Weights of a small contrastive audio-text model.
Model: 13.9M parameters, encoder arch jasper, encoder norm groupnorm, encoder activation relu, encoder depths [4, 4, 4], text encoder width 320, text encoder norm layernorm, text encoder activation swiglu.
Data: trained on single English command words and digits, spoken by a formant synthesiser in many voices, 78125 training examples, 6.4 epochs.
Rows from block 9 of the audio encoder of a small contrastive audio-text model, named by matrix and row number. Rows with one number belong to one channel. Each number is 50 + 12 x the weight over its row's rms, rounded and kept within 0 to 99. All counts start at 0. After the name is the row's rms in percent of the matrix's.
After each channel's rows are labels from the 100 clips, of 14976, where the channel reaches its highest value: "responds to" is what is common among them. Only what is clearly more common there than usual is listed. The data: single English command words and digits, spoken by a formant synthesiser in many voices.
# convs0: first width-9 conv (encoder.blocks.9.convs.0.weight, 144x144x9, each kernel summed), inputs 0-71
# convs1: second width-9 conv (encoder.blocks.9.convs.1.weight, 144x144x9, transposed, each kernel summed), outputs 0-71

convs0.57 107:46 38 69 79 37 63 30 61 50 55 57 72 65 29 53 65 65 67 46 42 14 39 37 56 12 39 52 30 41 44 53 24 24 68 62 37 53 48 50 56 47 63 41 49 62 49 55 60 43 42 42 35 65 51 48 43 34 48 47 34 61 39 60 48 56 45 29 71 55 56 57 37
convs1.57 092:37 39 54 48 50 36 58 50 35 59 56 37 55 59 34 62 59 42 47 50 57 40 68 59 70 61 52 48 37 46 59 20 47 73 55 75 52 46 19 52 49 57 55 55 75 40 51 45 45 54 50 44 31 60 43 46 50 36 71 51 51 42 58 56 52 46 49 52 54 66 44 41
responds to: /p/; word: stop; /ʌ/; word: up

convs0.90 101:48 38 26 17 26 51 49 27 26 47 72 31 83 84 57 47 49 55 50 29 28 49 51 65 61 71 52 71 41 37 66 65 50 37 45 63 57 46 46 60 49 54 41 43 42 58 43 63 61 38 53 43 53 45 37 73 51 52 50 65 69 60 50 49 59 49 41 42 30 49 50 68
convs1.90 111:42 36 45 62 56 41 68 77 41 35 53 58 73 57 70 30 28 40 43 51 50 47 25 52 60 56 39 50 54 60 53 66 49 44 51 54 46 62 45 55 51 55 45 69 66 64 54 42 44 41 30 63 43 62 71 47 56 47 69 44 54 54 29 83 46 73 47 55 45 37 41 50
responds to: /ɑ/; /v/; word: on; /j/

convs0.112 105:51 46 37 35 51 45 27 48 38 35 48 35 35 54 40 67 33 52 47 45 41 55 40 88 54 46 57 85 47 57 32 44 54 46 64 53 50 63 59 53 36 44 38 48 49 45 46 41 55 52 51 49 33 32 43 52 51 47 48 45 56 44 57 51 47 36 43 46 72 46 52 48
convs1.112 103:39 32 39 59 32 62 41 40 54 75 35 48 50 58 56 54 53 43 68 62 62 64 61 19 49 57 54 40 36 55 41 29 54 39 64 48 36 56 66 48 65 38 48 42 43 55 28 68 45 67 49 38 64 55 61 44 46 39 29 50 48 55 52 50 65 35 71 56 60 52 48 51
responds to: /oʊ/; /g/; word: go

convs0.104 097:54 44 73 08 57 50 54 36 66 31 48 51 55 34 55 55 60 62 71 42 46 81 30 49 56 38 31 48 44 54 50 50 33 67 71 43 53 55 55 46 31 54 36 56 40 53 66 58 36 54 34 61 60 51 68 39 39 49 39 46 46 47 50 54 47 46 56 33 26 21 53 41
convs1.104 108:63 64 60 42 58 35 45 32 45 32 61 45 46 55 57 49 59 35 39 42 40 73 44 41 36 57 60 52 43 55 44 63 37 76 46 27 36 41 57 57 55 54 53 52 57 57 39 64 41 76 48 19 43 42 50 49 49 68 45 53 55 87 44 59 50 50 61 45 34 45 36 48
responds to: /ɝ/; /oʊ/; word: lower; word: forward

convs0.0 089:31 51 48 55 61 32 52 55 71 36 39 59 41 33 47 51 48 66 53 43 50 42 36 49 70 35 50 27 46 30 59 25 18 39 37 58 49 49 41 44 61 47 60 41 43 72 47 49 80 42 36 60 49 40 46 49 56 47 60 51 58 50 50 63 44 35 44 57 76 38 59 44
convs1.0 096:39 55 39 57 36 65 40 51 35 55 46 54 33 47 48 52 62 49 36 48 61 30 54 65 50 25 53 40 62 33 46 35 59 61 57 48 57 40 58 40 37 68 82 48 50 60 74 48 47 33 39 56 49 44 66 70 57 62 51 38 55 56 60 25 72 51 56 55 60 47 50 36
responds to: /oʊ/; /ɝ/; word: lower; word: open

convs0.94 116:45 49 63 19 55 79 50 30 48 29 27 58 34 60 47 56 54 59 62 77 56 53 48 48 62 37 53 36 34 32 48 40 51 47 50 23 46 46 36 64 38 64 58 54 52 76 67 64 48 57 36 56 49 70 69 38 44 51 46 46 55 44 69 50 39 66 56 34 32 32 55 59
convs1.94 103:56 60 63 56 37 40 51 60 49 46 67 30 49 65 24 46 48 40 50 59 47 35 44 56 46 56 56 51 60 46 62 41 58 56 60 27 49 45 54 38 43 39 37 52 41 45 22 48 37 78 54 66 41 58 62 55 59 45 70 52 51 53 36 50 65 78 32 51 47 57 47 75
responds to: /ɔ/; /f/; /ɹ/; word: four

convs0.8 098:43 56 63 46 32 70 31 56 48 62 43 62 46 47 49 42 51 56 53 52 44 57 35 45 34 41 38 39 44 38 50 22 56 62 41 75 52 41 50 32 62 39 48 50 32 68 48 51 41 52 58 57 53 58 37 53 45 51 41 45 44 62 47 40 50 55 59 50 42 28 60 37
convs1.8 091:53 54 42 53 68 24 51 72 59 65 61 51 32 32 59 59 54 38 42 60 46 85 52 39 66 58 49 60 52 43 51 67 63 51 38 56 37 78 47 51 53 50 34 52 41 51 53 64 49 54 21 33 65 56 54 56 53 46 55 56 54 46 47 34 54 74 54 29 47 52 42 31
responds to: /ɔ/; /f/; word: off; word: up

convs0.92 105:42 58 44 60 52 44 63 52 40 44 45 32 60 32 49 44 30 37 44 80 57 58 48 53 62 43 64 62 43 50 42 48 56 57 21 50 37 59 49 49 76 59 39 47 57 54 42 45 34 43 47 38 56 36 44 63 51 51 49 50 28 59 40 51 44 44 43 70 36 54 46 45
convs1.92 093:62 65 47 48 63 46 64 16 49 55 45 59 67 51 32 53 55 46 59 35 52 71 71 32 37 54 60 67 59 54 55 36 56 55 54 51 61 79 36 55 30 63 47 56 45 47 45 60 63 51 61 60 59 53 35 38 56 58 60 42 48 33 46 66 25 35 49 49 58 52 58 60
responds to: /g/; /oʊ/; word: go; word: two

convs0.75 104:54 50 42 60 56 43 70 28 53 49 54 60 43 48 43 36 46 55 48 51 23 42 59 72 46 49 40 45 33 58 38 59 59 48 70 49 62 62 55 35 32 49 60 48 55 36 39 53 52 43 62 49 29 54 37 74 44 53 47 44 55 68 43 40 48 61 57 49 54 23 45 49
convs1.75 089:41 43 57 48 28 44 62 60 43 64 56 49 55 44 53 63 48 41 33 59 65 66 53 23 61 57 47 63 47 55 50 40 40 42 47 62 45 41 41 54 53 47 35 65 47 58 54 58 25 19 51 36 63 54 58 48 53 43 37 39 58 60 54 18 51 56 48 56 71 58 69 65
responds to: /ə/; /ɛ/; word: hello; word: seven

convs0.55 102:58 61 43 43 29 43 62 54 57 27 71 54 39 50 50 70 46 40 55 42 57 35 41 56 56 54 52 67 39 49 45 73 65 56 33 40 59 43 47 45 42 31 30 33 43 69 41 40 64 66 37 33 55 51 44 43 52 54 50 33 43 39 40 72 54 59 41 99 60 37 37 53
convs1.55 096:34 39 51 43 61 50 56 62 54 43 49 46 48 52 56 44 46 41 40 55 40 54 32 62 30 47 57 53 44 61 60 36 39 67 51 40 39 57 56 34 47 44 70 46 55 33 40 47 53 39 44 55 66 37 61 42 63 33 43 65 62 64 51 59 42 63 61 80 56 53 41 51
responds to: /ɔ/; /k/; /l/; word: call

convs0.82 108:29 51 53 24 29 43 17 66 64 43 44 37 77 40 46 33 44 48 55 44 49 43 65 31 27 44 62 21 62 67 50 25 60 47 52 60 55 59 57 53 46 53 42 40 52 50 57 51 33 58 51 65 47 56 44 26 42 45 50 59 47 47 34 69 63 49 56 36 39 71 44 58
convs1.82 099:56 63 42 36 31 38 49 53 50 65 48 65 53 31 29 57 60 41 43 58 33 27 52 62 31 55 69 65 60 38 65 23 61 51 47 74 54 54 41 42 48 71 43 42 66 28 65 49 75 37 47 62 66 48 35 57 54 56 70 49 47 46 55 34 65 38 74 53 51 54 54 49
responds to: /p/; /z/; /ɔ/; word: pause

convs0.4 106:51 48 49 57 32 55 36 39 38 42 41 50 62 22 70 68 53 50 53 69 55 43 48 45 62 59 54 61 24 54 61 29 47 64 46 42 50 58 74 52 49 55 47 65 54 35 49 51 30 61 61 79 54 48 44 47 59 54 61 41 63 42 60 40 55 49 47 49 46 43 48 46
convs1.4 103:56 54 52 58 25 56 46 40 59 44 41 64 59 59 53 34 41 41 59 53 52 43 43 66 60 48 44 33 52 50 38 66 53 52 41 44 41 49 74 46 47 39 57 44 71 65 41 31 68 47 51 54 44 52 65 24 43 52 34 32 40 75 55 23 63 27 60 38 59 31 62 61
responds to: /k/; /b/; /æ/; word: back

convs0.109 085:46 75 56 55 59 49 60 76 47 51 60 51 48 56 77 34 54 42 32 59 35 45 47 39 44 36 27 45 60 51 48 70 48 38 76 36 58 58 40 39 61 66 68 45 40 57 48 40 30 36 40 65 46 44 42 52 54 50 61 54 41 37 57 55 35 45 55 37 57 33 47 54
convs1.109 108:46 47 54 49 65 45 42 40 62 57 43 63 37 55 19 47 51 57 49 42 41 40 23 73 60 56 62 50 61 37 73 47 57 57 44 27 56 23 40 60 37 58 57 48 61 50 37 54 56 74 48 40 50 47 49 54 47 42 65 54 54 43 43 78 27 57 50 29 38 54 44 66
responds to: /oʊ/; /n/; word: no

convs0.24 084:39 39 36 39 51 49 56 25 47 33 83 59 66 52 52 57 64 50 62 47 51 44 42 46 76 77 57 34 24 64 55 53 54 64 60 07 60 43 36 57 56 64 58 40 39 40 64 57 48 63 47 56 61 49 63 43 47 46 51 25 38 53 54 43 28 67 44 64 64 43 47 69
convs1.24 081:45 49 39 40 55 42 54 80 65 38 43 40 39 61 64 51 31 63 32 46 42 60 47 58 57 40 59 35 48 46 56 77 43 55 75 30 37 55 44 44 32 33 35 41 45 48 60 38 48 57 33 66 59 51 47 66 47 46 59 40 48 43 40 38 55 62 42 63 68 39 61 58
responds to: /n/; /aʊ/; /d/; word: down

convs0.77 084:50 52 46 46 43 70 55 56 36 68 29 39 53 57 71 48 51 60 39 52 35 56 34 62 44 51 53 62 53 38 40 30 63 68 51 52 59 57 59 72 54 37 66 69 70 46 38 36 40 61 61 44 57 54 43 59 39 53 62 54 59 57 55 42 38 48 49 59 59 55 51 44
convs1.77 087:53 55 67 44 32 46 51 55 65 50 80 60 46 49 56 53 58 36 58 59 57 74 54 36 45 43 40 61 56 45 41 71 43 35 34 46 43 49 63 51 65 33 44 63 62 50 46 69 55 46 72 51 44 76 49 46 63 38 31 43 62 45 56 30 41 56 56 57 48 63 52 51
responds to: /f/; /ɔ/; word: off

convs0.2 105:47 18 50 44 43 61 30 41 53 52 55 72 45 42 64 38 57 58 54 33 47 57 57 22 37 47 45 49 56 45 57 55 78 44 69 54 57 38 64 48 39 46 54 35 30 68 43 47 28 59 30 49 79 62 47 48 37 55 53 50 52 44 47 61 46 56 46 41 33 57 49 49
convs1.2 090:53 50 61 61 63 63 42 48 45 43 35 42 49 59 47 59 49 39 49 55 59 65 53 34 44 54 42 60 35 31 29 53 44 54 63 68 43 54 48 64 76 50 39 64 42 46 55 60 71 46 41 59 69 47 37 38 53 62 35 49 58 50 44 48 53 74 67 46 59 50 72 36
responds to: /ɔ/; /d/; word: off; word: send